config.yaml
dataset: "made-up waving flags"
mlp_ratio: 2
patch_size: [2, 2]
positions: "conv"
beta1: 0.8
final_lr_fraction: 0
Rows from block 9 of a small image classifier, named by matrix and row number. Rows with one number belong to one neuron. Each number is 128 + 24 x the weight over its row's rms, rounded and kept within 0 to 255. All counts start at 0. Numbers have three digits each.
After each neuron's rows are labels from the 100 images, of 14976, where the neuron reaches its highest value: "responds to" is what is common among them. Only what is clearly more common there than usual is listed. The data: made-up waving flags. In brackets: how many of the 100.
# fc1: MLP up (model.blocks.9.mlp.fc1.weight, 256x128), inputs 0-127
# fc2: MLP down (model.blocks.9.mlp.fc2.weight, 128x256, transposed), outputs 0-127

fc1.248:136175105161094117165116102125163151143131157176114124147143120108114137164208132132151146129139115112125114078107125120095168128164117111119150183155119159166180134160098094117145112150104112118115133154107130117179168123095083112131165161105141113166141081107126152166134133113092125132139161135133125140104128126104126113111154128127132142128130110107130096099142120154143115121123
fc2.248:123120155116152148142108145118082120136130120091174133151113137111123129105098111114135114110121156120151104190133118122149071142089140180150116103089161113100095134103150162152121161129113165134085107092130136130068098133127176128079116118146121136133135147141136113095144135097146133114124103117180128102165140159133155147139090137134143114137152144130116154187124085146113121141112
responds to: saltire (29)

fc1.35:081142084126116124131152122130116085153140142118135130135141107119163147109152126092135146132120101138152151126144124141129153112124121132118148192107121175098115169087102135146092077111157121116120148095192121093105142097117153092107140153152165139151125120084125164104130134132155115075113116137157132131120079157126159123167105115160153156127142121159111097096111163131103106102141
fc2.35:199145138129135111131103146104131133107140091166135128162133156123102132116115191130164138121140124100101109167116122107121149151152136115142133087120104097134148133123149130107148168136105170124050121173042120167142129140154127138164147132106138109121141126162137133143114103072129117143112127084134126129102173108112122143106150121102123146140109140125142159120149101126135122126166
responds to: saltire (90)

fc1.50:123172121128087135136144090118128105096105150120119129161157103096152149118133145128147133161149070123126128134098130127103120141132162148120149181091044149153154119125134076147142150117098111122119137127141100130082112113108147097166139143114126094164114137127094142139141129113110167134110141101160109146154139115137150150141125103174182142145126154101132186120138153144117141106164
fc2.50:143131182110151076128147102124097117115129111139125111114074169101097102138092058174122130123125151096122145132142140133119155120129100121109138131113130154136113158136138121133121135147107172136174113151126159119157116110134128166142154106125128116144155118120090179142145148114084130136158190125092143130124138132123106085147111116060142133098145066098149131120111136147110119115136
responds to: triangle at the hoist (90); emblem: no emblem (85)

fc1.216:127151116131147105145110117147170142140117082168139153155120117100165120126149163124189126109153096100093134121113105123129139115146152102114120114140141103141162138092152104125157089165131096089126078117165109097121160150093065143125163133110074115141112156149117131149118114109111173063166132144124122115117131157107143138124142121094115159152077121116143112128122116125107125140142
fc2.216:101160137138118141130162119114136135079093146167137140112120190139132147130124130141085163084128193130120144112116120066084118117128158116081128156143138131141149110182101088104151120117120112131173129118085119083118116111109127141140134132104121148150135119116112149130104116154146065126130107145070121147129104116129077138140161110156107158153152126124132111117111144157101108130130
responds to: many stripes (50); saltire (49)

fc1.153:067137117124171154132117111179130169120136102139108142149130117102100109151175146109162157139129082107099127104139100142126144120144133117142163108151098133121098125137100128143121110124150120125113155127147127135170162179142122122138121159152138137085181136098138160137108119109187072099119113148162140126113124158126129097145143118151118137143080106128093152091094118161136085096136
fc2.153:118110154129145137092133116169131103131140112104123091125115121100130070106135081151154144114109085093120150134139089151163116122088135148130145105129130109140121111149129154122123157149153141119102170149120098128145153170127134108118101118152115102110186127118136099131167125084119133122123184143178084131136193144127131131084130139141165086137108127165095144104122146137177102135119
responds to: ring (53); plain field (28)

fc1.193:118125110142086127122125099107120125097139115101105116136098084132106133110145144117110160092146107151125149140141145142126094124151114129117139172151068110147131135147171106150152202112147113120130151160119136108111128155120153084124150143170155150162154107140124133149181116105099124187100130103155082097163112094142155105100152123123121157095124146084140141149126149140135098095119
fc2.193:097130081104153152102154159125136091133114104145156092154134151132154117117133125114135094128141141151120110102160116120132141085160142139124116168161119121090118111155127153080134113137170137088069127092134178096113172140133148116125089155131135098118098141143142137139106088099148121111125142092171133104080115116163158156138161096126114151145123127145142112108087176122149101145135
responds to: circle (35); three horizontal bands (33); offset cross (31)

fc1.129:104120110116125142118096111115176141124192104154145156147107101143161138164097174111077148149139107142131168069150066133121120148144135104130154119148081116113114141100148125136126119134159083115108151146122116131132165152161147129119137178177150113110106093120124116123096089136148120156094106106145127091111116103122165152139115118120109113166106158139120155137139125115097110108135
fc2.129:109094051122136173083124164144171118142121098146117139173115135141140099138157159112143116158098100151122150086148119162137161136172132116116106132154132144083120099115137153118108100130170124120124137123145152104141141159121105133140104137153119136093125123118138112136128124107159099148147142139162124125113144140104177100132141095147086123144115139180091103090113170113164090160112
responds to: diagonal band (93); yellow (54)

fc1.221:121169119119129124166063123129094120124103158143149123148090137135150112134149124115135074105185118108112125143132109104120100120133132115146149125175114093102122126088133131160172135144143132103096093101130149127081152178122158110123121171127126144145131155154104116129150113123162153121156108114139153078080125104142167183150135134135116105137122105133132123180102097164108101108144
fc2.221:152101113145151120113126128140174105127130103122099164119177115159091174137087103115138137136088129155135095146128138164161131141099110125135134120099139168188144119128105160099086146119123148144120131138113099165179091094139082185101107117142129097104141112135117146129088142085112124111124123152139131156156140145126081096148126151100138174127132139125118116129154126080154130134098
responds to: many stripes (68)

fc1.182:082134135107165188096121114158128108085132102134101150152145141107162139126115176092134154151117104112175136125128133113069118174142187139109119117061111139135144135106138127152136114149133126095144119154155091138093103114121113123161117100129117124097103142118103116120107129115156141114120105127165168139105137143130155158129072104154154118167135161127140146141125082153125120127154
fc2.182:134147157145135126148166165147124128135083136129132102098108144144162075096147067175076105113117177112145105121102088105142153104144134100105139144157137107141128120116115122139135143142111103166189123114118141160151118116124130150121106107118125141163148150118130102140179138163082105143129135168089113102127132128159117134098135114143141073101166116099121106127139118111109175108135
responds to: diagonal band (61)

fc1.67:138136123131144147150121085107127163105171107148098185137133094145105175114132176091104186145142112149136161114114088153117121198162105138094146116103106106133122125161104105096142145101103111126113101167107104149152128148136091128126154109150103162085137110080128168132100125110136098131115110102152119148136108125105126128110136135116130135182091149116100141133120107139144119146136
fc2.67:092093131176126096151083154131169163123121181088117093145144083139120123148111127136143129120131084177133093118116121114129120149085149112161120151152108171154123117122123148141096114121126113116079139118173123131114145124145117090105146174143096117137143090150129164123134101097121138123102160167148112120146101137107142108121143148159116150098100078154112153142113124121089154112168
responds to: two horizontal bands (81)

fc1.87:110164113172066156161081104084130138171158147108176151143061114103152131080150134092150126079138127116147151106110182141128128144128139117122150140129142110114095151124161117171167147140123118100103105144152137103150112140161128133145132131108122109141135149101131101153118141107116150162136131134140104135145100146085134146105168149100107110135084136119114131132159122146094112154118
fc2.87:131163136099130150160165122111087121132093134148172111130099199120172101111140130162147118159119167080123121168109133145086147113131147149077133142104160130122139141123081096154128105134094154134141114132124150102142119113092126146137126100083112096162131168079124153132139145117091149126169160135130138124156123166100124115099114089111147096123152134115123100144106115130125133153097
responds to: emblem: no emblem (93); quarters (91)

fc1.179:109153069153112133165156127100128159160103159135176123144118139150184131125138121124109094119104146121148131089126104109100142113135157131128153167122132143114123118123120095142145090116114083165109109113124125078103116081127134126201182172108170137149112148118115117102154084111126119136152129139160141121132096157127119121119109130152136118096137126138143135112114141138092193093133
fc2.179:159140159076171107140102119129117116113129122178147123132101133098138107118096114158133138126151104115081132136134110113111147120060155145108125107125146092128143130164139182118117169164133179110091127158113096122156128150144136150126139105089096094117195116129079110127124114092122150136133171112144169163107151123108097154116164133099141123135144111146147131130118112167136117138129
responds to: emblem: no emblem (87); saltire (46); diagonal band (37)

fc1.16:133119148107155158127097156137103142149128180150117129113107086079129193131144127100188101096134114132112112143137127105138083145127121137155097145144131139075139118110108126131144093115136140127112096117142121073111150121130144086102141151143105158159129106157155143135179129097131100082140133110148136143136122148144180131154147134138107142140103103153123082167130110173138082130129
fc2.16:158119074148143153090105127158139118126136120134113145129135174177132106105107134127097116138121114155098115123123128098137188110145137116131162159109123115146145133100158131123099120132137116102105158155155128146136106156122109186123074105127120132087105116111138079127075107082154105150131131119183096192106119128154143137123126115094157167143135132102122117120141152094149165114109
responds to: saltire (33)

fc1.142:143152103142152158171098130154156198113117087134140125168127114098147131117117154120169126157129121086130133140103114143136128139143138097136143136153144100165146119125101126129178137146101129092115105147134101129160177155128081140153155144110071131117168127156136148163104133091133116112144140135142099142129125164097144089104170141095132097155078119132126112145139086158100104116119
fc2.142:101118137169112108110148134095101103121115178100139106113131152140143105121143068142094160106124169173162131111124121089139122116111145138100128146130107140124108124138134136139081133135145104146129171111146176127095108081098169128146130153169165131160105115115120146101148079172119125167124114137137097115155101137163135158140112111182126148120161106121114142116107194125142136136129
responds to: many stripes (76)

fc1.54:090178121104127156142130098138108108098089113165123145139144150097138138147174152132145153143162125120147135100133117128054131150163130152112143144111132128123136122177118092102179115116114133175105113096114114105097119126098098107159132125121111153132113159105108126141088138106150108135155094111178168138109108155137130144127132125166114137206104115129126149107095089147132100128131
fc2.54:159103139144151119152091149101144150132144175138162117111109118157128104160129093113093112130138134129098079152112126095118138137151149072119066102133160155145161165063125137154094113145132107130118097163131146141114117107132164114118146155141138141128120096123100098104183101101102127145115132148128145113124150152143174117113115077092116134095158108112140134162122118131110141095159
responds to: three horizontal bands (35); border (30)

fc1.65:118113127156086114156136132091159141086111133126120131136122071108110174145139161124136140097143075162098149100140120130107093174135130145147083117093075163116178077122136103117158130131122107126119103110117136095096121100173122091178154146135121103145125130173138138141133119136143160125121125112148147100146113107160168129140169130148107156169127131146102157116120128132115154131156
fc2.65:133108079126089097122129113112152109128195159119114136178129105163123111132148182129109158157110108164152123137143125166152149121144126117137143121167104129139138130108147158163113122100123139143081173141097106122121119144109109115075126144122148128149116104113127124097129098081122121152150122148187136179152131105110140147096116110136107146072147139128102156100139140089147087113115
responds to: circle (97); upright cross (28)

fc1.20:137144131145113120131135126086114154095140129169110148140114089103117161122139167127149181158160097134129153143114166123104123174157118106105118164135109093153138139163160132135153128110084123124119107160106105124144173136135119071135191130153134147125130117106110142152149162119089117128139097057134122134139110078113136101087135115088137127117098177125128108163129121155138114143120
fc2.20:093128146150139150140132136131085129128098125106190134127113144146116117107102074145123118106090180132161120161146091107163137083125141157165101124118140128108109149138120125113117148130147116145084130085144139105104094120113177099139124185138146132135131133114143162087122073147114087108114161134150113142137074159119134135141099160159120145110118097132134138138080132137092167130142
responds to: three horizontal bands (40); quarters (31)

fc1.154:088134101153131133121100156152151155111128163113141107166126104090135128142125137110186121157104095130129177127142135202121145152132158103144130148139103113116115136122127136147122100140127087120109138132165097130161188151199125097145139149105094112125135154140158171152158137111117134091136142131129103120106091136089150100123105146108158138122120111136159115123118130145063115099132
fc2.154:145144082124105151122119119114139103117128088142110160098163102135125165117150157094127151122145111166103150100150133128173091119105103150118093123122131108144138081155139125082142167166154115128139133133153142140109139127133107114148112113151134122119105090158134120161077141153164107132107079102103116123119112094139136156145172130129083147205096150131121142107145165126156126177130
responds to: border (98); ring (25)

fc1.141:137080104117163172055123140167144085087143091126125133157161095114111114122142173117165152191111083107138146131166102151140099120147136121139119169112115139105143098103109133129130128120158160093107142160130135104137149148115124131097113127174128112101128080150136130174124159116134119114092119134136126135130135154149151108136108069122144123127110146136106110133170164126143108137127
fc2.141:129157096092099156151133093142105146160140131128130145115096093133150167108148139131128135115149113122123170110136156112078140102156127127117152155130151110136121122147136107124174105093092130142117110121144089095137167116143073103135168049127117148143101173098130118111132185158136149117164123120146172113143126118100098110146149162116119131164120138123129123111112125122129134167067
responds to: ring (65); diagonal split (30); plain field (28)

fc1.123:115137142141156133141152110152111128069092122146133154149118120145128148123127129132120121148131119128121163155106107129131117164149175144143121161062120119149147132123140084134155155119062093146100116157113079119074125122119133119168158106105121138108127174135094118109158116107126144111115141136159119133146117142140156140122099147129152147115147152128158193150118077170078179120136
fc2.123:130087153122155069100122135110149121153129144134104150100154117115120170182093125071140146137148121111107127146127176157143103182120091147116097113089125170108148131133128119111110153150131173127155100148117167136133126076119138140138146107167126099114126094134086120146129160128120163146124149090082147113101125115137140096141123095075132120149157123124168121155139143147149102141127
responds to: emblem: no emblem (99); triangle at the hoist (52); three vertical bands (46)

fc1.12:119136134122086107149141078109100098074126128148131153120147094158135143145171143124113169109151119145133153112134112123096080146163123140114131157123078140136160116152150082122147167101086100141108114158115101129088131113122137068183175152124137157170127110118095148129149112130108082160126125086141153144140102088130140168127119118149124152126155143115119145134140151153131134140145
fc2.12:146153070170110130102161133123106114135103126122128092170128113129134131137141101160121087131143144109103165130138125155099159112154110107104169175149146072114106132158114144135193137106115150150051107110136136148133178126143138100141143126122156142118146175120139104140152141087115155129147116090171119098134124117180138122113154145125145103119103115092127127116131150096143128119105
responds to: three horizontal bands (57)

fc1.228:120132114115167127125125103126122116076112104136127155143156086142140157166122162113156127152154107132120149134131112152099097170151147133136109129113114138140160134124155098120136138134094111136097115150126059146088099143093130119170168137112104159097126109152097153113130138098127115113101129096158149148123142107130157125147097129099186153149138149094158157165112082171087163103151
fc2.228:149141129110132100115156108165135065103109127116128113105103131102151117142106116126150094127099103065098125169132114170145148127111109138121131120125110166127161125105120094152111154155124158142130125157148143140147096076129124182141106102078136091178147153158114157140155152089095164105158154165152095121126165139125130116149126115110155100106164137098155110104143137141133114115120
responds to: emblem: no emblem (83); triangle at the hoist (68)

fc1.18:092145127124088115116146110112143105112107166135140111118151142101166143147127143161140128139157059143104141132129134155102165113122183164147101135123104151138151116172095142098096110152128124094111144099168102074098124087137162113120101135112107071137103141136139150107099119129147166089091148108131140144121129113144127150178133111150154145145109153151143102093103156111117106135149
fc2.18:149165141162124112170147097118107144160154148122135162113137149136101167112092094140140131146142138122162090180092166111101145112131117175139158160109143102174099179154110119104086151090112119130110122117127127132110076109105135134099133131138140133137138150086126136091079140132125113120087129100111122126154094148113076108158130184128157154135120119092161135137126134114102135123125
responds to: saltire (99)

fc1.72:092115122127113122123133136117140099109142159119162110135121104118165102138167150147119137119135072162126105132179127134096144106124181147130054112170098165119172138151113131133133098128142095102121154102142112069110161107158164083143115162123106111151115130140097156096141117121120151072096161125141133146130158136123132157143125084163151159128140133140130098115096149124130141121146
fc2.72:128145133155122146148135096121078143132164112081123161124133132142068167108080128111154148143135149131157103184098140146129122128130113171137142178077138111134055150155125120121105164081094142148087125126112139128120080116107143141132132116154133148119125138119147168105091150114123125142116115110142118132173088142099104124136128185116140149135087140113136142164134110129125120146106
responds to: saltire (76)

fc1.95:110110089106139143116144137164181129146140152128108137158076083147191127179131144111105138123103070124116139086152122127093143117155124099105117127155118180114173155099127110167138108121165092127122149150180112099138142124139125131138136151161152135143136116103104129144164116111125163142098150130145122138099126173126153129155135092148135106111123145136132122121103148121110100080166
fc2.95:097110201117167131136124103125070143132158107124142132140103188087134134112106140109160136095121152108147110164108137131128125142124128138124108114073132149114122152115140100125122135122121175135151115138103175066127095112070140141117155110151107132128120124116115172107139142162129105140135164143125138128123122161085150113119098112116064127140134109141132139142084115171128090155123
responds to: emblem: no emblem (84); offset cross (66)

fc1.249:153128081137110143134155098176152099131140115131123129145100124158109115144141173123136118133124116150125125118143109144096132143205133083132088128095144148137147155114171074122165139153090116133083119173130120147125134124166136138093093109114114111164129122124114162104173134078124143115094134134191124100102156109145156134098105129131152110128130137093171159127116108108136147126150
fc2.249:121159107125110121156115126113101137147099121132124144106126092094114134119172142132163156138147072131124110094123154130131105152165146145083118142125107151130145112132125120114143099154122094097052103107089114107135168109137096102111155146110127116174110157128128150154118148108138143105167099121199118149155114123119199130132142136128108144151109155112090138072149135113142135148120
responds to: triangle at the hoist (42); corner square (29); crescent (25)

fc1.121:114177129142130132135177119121096113099091145153174117163119153120164120103147127177108108140131128110128154165135107129121123122140170165100112122132138104149147123156103108134167124126083119149087142112132089097075126111101169085141155144084112140140152160117120128082135133105106133108137147087149137128131147120163149130121100119141176120112143165128166131107071113157108149111150
fc2.121:086106121144174109148111167097144163140132117148140161158100128129106103138107128144157134136078158122144124112129160120144116175142130087120100132127135190129155150108149173116073137143133139107114101153139136098187129124132089149129167154133121137118129113117087151157133101095105135158162181131130145169099106160078132101122124102081122106110135112131128119163102117135127140119139
responds to: many stripes (51)

fc1.120:144159130128131147109126099169129112137137124172117139120116130147111110141137188116177157127149083099140133117103124153097148139158165118132124144137110110142149161140150078115128153141106116110103148174121090140134129161109108110078101133101105116113124123104124125162132124099117093122084123100141138121107136105128161175123093102130190080156127163105142105133117123149146073127182
fc2.120:154131180131112062142132119141147114133138156130121095085147106159083114111129113132107117108127094124149152174121104125180130103105140162180140106115118103151124127129150145104119158135107099147160156105105096146110131125117150115133114164108113113139184136146174156114124115134123120099079133140073098123127151084140117139115110176142146139104113121149135121106138116128082160098172
responds to: triangle at the hoist (99)

fc1.197:097132105207059142137142147106159148134061132115135109135162085127115143123162131148158112095124139136135103112103123116138116135145142131146100167095112158152119097128128123115142116130092073142116096108153141143113136090165112123164115138116107114158107162147169113145147139133142149130142090124135085141177107118157120115098150135152145118166101166126100119108140146107115156103136
fc2.197:120102111115139116082139122168117082114147138120131127128138101126109145144130159120137157114110085119137163112182096181159100104122100151172108092140103157098145111149136163090155099116140130150088155098111086094122147118146130104114125099132172114123167117170138120119131152103135132090117120131179134132135156122140144129158104137131117123132118182186140128086138143138149077131139
responds to: circle (77); plain field (36)

fc1.223:086159093149123123125124137142143163118150139108117107169145115090137109143134134120160130192133090127144175139146149173107155147138133104144119169121096084121113152133103152140130131118150124104120137145148102124158175181185116089136146164119117099128148159119165158153178121115124112099113140115143110132109115122110141082100126122100185134113082109143150128133116132162098122104125
fc2.223:136127078085136143104103122129148094113127089144104120126140097117141137116143162113131156122160099143126172104157135160158113097112118156114098102133133104127154078167149150072110171162177128088099159126131139112148124154138120122138095114131121110115136109159108118163098113107140125135095148108165116158108114086128159151123161092106110138178107133135133120113136165134169111177139
responds to: border (92); ring (38)

fc1.101:135151130135117103139097136103137156094136122176122124166116118103129155139145151098144139126170126155124080135104160093105085190149123116097131144123097109140146153156165116175140140145124123089109120147131112125136149137106161094156178153135134156149122098145075122151115119117092100126117130065126138150093080105135140114133150086114117163130127147099131128160142129153116082105146
fc2.101:117118112122129175108160127164091125132123135069169108135125159124111135108126103143137123121101153117143121129145128158134115082143101155169105102091118107077112131151107122070157139109135134166083105079126131114093111094154143099142127136131154137146140171155150144101166100096137134089119148163188117107128151160148127128123081162144111150115106119138146133099099127119133142156148
responds to: three horizontal bands (48)

fc1.98:096099106125172164088169124196128100112108133108139105147093143160102090118129112135107129138084131110134141137163078129164117081141130141155135123163116135109123105147126133113134146121137118159108151119130105138133145165128132102118102161155138180113182107139124154126167107106128102127084144162150111124093139139125143141127140108192145103106131133124113148095074123134154093117149
fc2.98:123124153120156088132120098135118082123147076161121167162119139079124136108125153097189163115112105127112095145136108156153132150123130142132139131123108168157142117140161111121110120148133185108079132151091131081143098129092104131114133123122121102127128120128112176131087124109130128147179162125179142178128117158097129115130119116085088158137123141121137128103130104133162092133099
responds to: ring (48); plain field (41); two vertical bands (36)

fc1.47:117146096161079142111149136141127111100115147140098094168140114117140108148174147152145129166123102110150141110130136148101171122165118110106122170162087109130126141192118132114143122107132129121123163137113118116158178129139128078141108175162149142122155133135142129180159134104118116137093168113135100112099100113139115085113153098134138138116117146117115146089112164095156082094157
fc2.47:124122111092160149127069160132120115112121080126174144124121173093116114084111114108120090137095174118113114166170091129176107105104114149164117099124131123096118112088123169118113146163157156105102126097136161114112113158134140177139108161110127106130142127156132142108080073124154118104124132153156107150114112145130131149121122144111087144129130097155118109149141111134103157150114
responds to: three horizontal bands (84); ring (39); gear (27)

fc1.93:119146119118154113121123075148149142130159146132102122120153096108130141131139160098156189176158094142131158129124135166101181160134137110111140160136119099169110141193133120132101114108087122140119135170102097132169154164164087094092151124149105125082156109093128155149129130120128075129101146125146157118122130114110100135096137130124164138138111164146109133107111124129134101146147
fc2.93:119094167136139057153137139112140139143147149102145106113149114159080154133088104149113147098115108169163126157137104108159121111090125149171112120136123148147119132152144166093091123125114122156114144102104106129115099090125151101135156168141103143139164093145108167087133090125115136100084169141114132139137122123118107109141137176147129156076112101158137144114102122129096147107151
responds to: two horizontal bands (98)

fc1.85:139123135131099116108149110120104136058148140133126110138111105135117152150142151119121200126137121170149168133131126116115087164160112110125109152145094093129140125172167115132150172114123113146120137160120117149127138154152156043176184144149163145131126095138098109132167130126100128154086129078133137114108106096138147105118132120105129144119115136111148150148125138133118106139170
fc2.85:108129109143138146111145148130103101107062111083165087145117165108148125098130093157123069111121182100114126153157095145153130090127114176127134127130152102078089123138100146107152151126146144135147132076159177125093109105140166136153100151138148135106138169148160131134121124168150129113130122111098108103160111149158093139136129136156115105137119112146113120119096142104133126144112
responds to: three horizontal bands (97)

fc1.144:085145119140090121147157122119151117097103191122140123138161107113161131123135150169150140129150047126137142124127136156103145115121159141135093125101084155135178119156092111124121105145119096107129137114145093102098139117133144119163101139090120082145103141140130144136097127105146172078106174119141139159139143117114139145163119133160173142136120149142154139088100141138108110122171
fc2.144:144143170151153133143132115120101147126134100127119138127131149122088143090086093128157142146133141130146118191131133113135134114090103158126156150116146062151068140165114130099110186123103129126109126119120152137109099150108136132149133143174122163089152136104150120107082164141127091123101140085098115120147093148124091120141139174101142138153093123120132129185122104135147127161115
responds to: saltire (99)

fc1.189:126101113141125151100097156140176148118141096153084132142159131131141126149168174146110134167139098146194103109119140117141124119122115127128155127162114108126116121122086147120101128114154107110125169141125123130149165172120120076112118177153115159110105080102127082133123102142122101125093129117134116134100120107145131140113134048124142114140127133148093076127157152099132088129157
fc2.189:151154089062097134153147102126119089116123167118144109127071110111141134127129131135133118143161135121080154147158174167072155110158119138094103111128132093111147122142132113113170130127114145137059113112106150118098134111136141121161166104091161114143112150140111146126142153086127185131165144114181158121116161097111109134126147134114134125126146119120146145104119137145152147123104
responds to: ring (56)

fc1.239:122148135106127118155095138126102169093138144150148126132104138093131162091131143083144132113132116123099129149146103090128100147142117147137113164134088084109116129139142151141160145127125131093100125143110137090127186138103137070131176168121107159150180096145116165145167096105110124115128150081155142137103077103114142148100143139126129159105140114122129159135124121200112120122134
fc2.239:133106092144121155092153125163133104131132131081114102148139163127150123129114115128164083157124141098116124132118159164131173112140133110135126111093121134110121143107117122128105128108138159115075117138179163151133108074139127162110066102146162108096108183138155141132111155090135148132120134132199096122130124168167162111152109111112134178119126127116159118106139152104154131135111
responds to: red (53); triangle at the hoist (29)

fc1.199:117151113146170167133105109173097125125120101143148157163136147090119178137135133111198105171120117102120107140116132126104173158148132150142183126075134120143105153131070128099139098125133145117109108115126127115127136098115126132119141130114088120081135163085154129130080138122165124086144102108168157113120117168115139104149114140110128150165115123137156100131140109144130086149121
fc2.199:152078132127117110111138140130151114117118164091122098120115107163153092132124080152055121102120135149150117101127100110133110110119143113120117082170135138117154111115166128156135146134141097172095144124130128152095111126143144111139121113121156132145108130163105082116174098101111135181124139164163124131140153120158135159109132116156138117072175133113134173111130144112139186097133
responds to: border (65)

fc1.24:117154108155128140129112155166171159112093112145130130153148138125152112157139156113161115165119099105131177116115100150133127145130164104177119122157121102108135113108133122137145140145133102096107098121131091136139177167140140125163129188083093099103134155172161126149132118109121136079113142133128097119085135140111145113100096143115156099129088120159149137116118083139069133107155
fc2.24:151145123132115117123130102116113112138140123107091166055149108157088158111128098086103164117135143180125148123139130118134106142087103150104119176114112112140099117132141124089112154133124108159167139140142138144107120120118139128142140112165136156121102107114105127145104144180130103149094060111076119112156090101165116145147137150147130162169156124106120139117173163132141136158110
responds to: border (92); ring (25)

fc1.150:104106123128165130128108154126131157101129094165127118148154086119109165161153127093140114156149087161088136115167117135130101164129102137153121146124090160118134077119110134104144095117138134135099132099136129103139161134133128080144153165157106146122142086134138177145115113111154046111121112105159148131112102120135159087151140144137102158146119107144097115148094105162113093106124
fc2.150:159130104116128132111118107166133115137157116127091152146139131147128108123118145115120128165159100098133143141109123147091151143155139112099196158123120077145123149113143125153126149141135143088059150164135142154159132145094103174100084105123141109108107153120133108151111148054150168169130128113203106143123139142125147160126132119109161124133118140117125150125171127103138126132102
responds to: border (52); gear (40); ring (33)

fc1.126:140145117117147123142123114122117140134122158132162107139051133113171123117119122153152127137135122096178166134103181165072116140151147165112104131091141130103132175130149098165158140116074120103113090143157114104127115093142135120155154091086105107145119152125103123127182137096092158105119165126165138145124117156112137121134108128098154127113131146115155103144128123147089163131130
fc2.126:153105114100137110123114133130142137125145143103111153149145105099107123122142150131112172165149096166128091104140126131147093138102129137138122102154118120122113076132126165088106138160162138121057126134091126153145151178170093105110102153136141122095106109153122087115122087100156151146110113119188138136121155132125139155116160144159093134121095127156076145094147146121179134149132
responds to: emblem: no emblem (81); upright cross (29)

fc1.167:158151119152126127156108142136177140122130127163150124144152141127144149108126198145151104143140105093150128131089116150115165128132170125115159104126138112161174142118117104142135133109107100056091141150136074140137140170089085124122110169098105102118134147123106148160101131122114119093130153113126118171128130153099123132091154139093174146126080137146150096141123109109101125118155
fc2.167:107110181133128079144165118115101106126124133121120111104110137177105125124144084132095144079120157168151145150150106105149102114116112144095110147122103145121125120130185109133126133106120109164196145133109136117086137120127186102161136133145141167172134123134119123122171117149107102148127133122077108123143106090182103158120118095155130110092162144100113144101136150143135121126138
responds to: many stripes (83)

fc1.169:132125118138127136137133079115136175126150138158116185142163098140109182103130192139140178156130083166140115128109128149091141135149125159125129156118112123164120107178081103120116126091103125134116139165098112133159125153137071100103147120148106169113131087084125147122100121118165097120130118121142139135144100116092132134100146142152125162152106165134102141145115102141144132157120
fc2.169:105089154149160104148090162125186164144147106126130112136160102146098121146099137098137148118131103174116119129111081094148098168079144097168111118146142142149119119110157178141091120138127111109087116136144114148148157145148115115113129153136087123099130084148125163103151094113113111121111130147169123123118106140108147113118135158131104149105118095163105167161096098133114158111156
responds to: two horizontal bands (84)

fc1.29:161154125118143148083150114194108119095101117106109155154125132128129098141126151106104120190126115130121115123162158136094108134184144092114123092098126109114122142120127088114170136111111114149122109154111107162091138139160147109178126088122159148082105164129095080129157171130117111121093092124156134129128136116163144131126105098125142128141115142083156142145116081148127139134151
fc2.29:096125161137171119114161121172110118144132107093125132075120172108125127138108070154146115107078141109096093144115095140114152125138098108121139143114153167126098133100120095128122127147129132162149105097166167122127109092125099192133123070152115120126143155120135133117115155152119140112157147185144122125151149184127149096148109126126112097128135092104154119129137125159109114118088
responds to: three horizontal bands (90); emblem: no emblem (89)

fc1.135:140168111149120134130113104151114128146107129144117156139182130090108158114118140131173116187138136117130096156098123157143149144128147152146151133083129121194126138163078146104108126102102155108100129109115108128135126117089083134125134155091099107100122150097161126106079135102154097104102114136144137164128118184097131123160127158116140161173070132146126122121125115134101129134124
fc2.135:122097112091130123117111125158120114109121133098123119121097097145129082121125107125068132072104119131126129100160096114165112115113093127140091147179104148070136107109176121154162151134171129156112146115127142122099110132178155133170121141148169154143125127177109115127164103100127165154138133150190116135127121114149158154136129115145117094088158109120122142129145151133140134091113
responds to: saltire (81)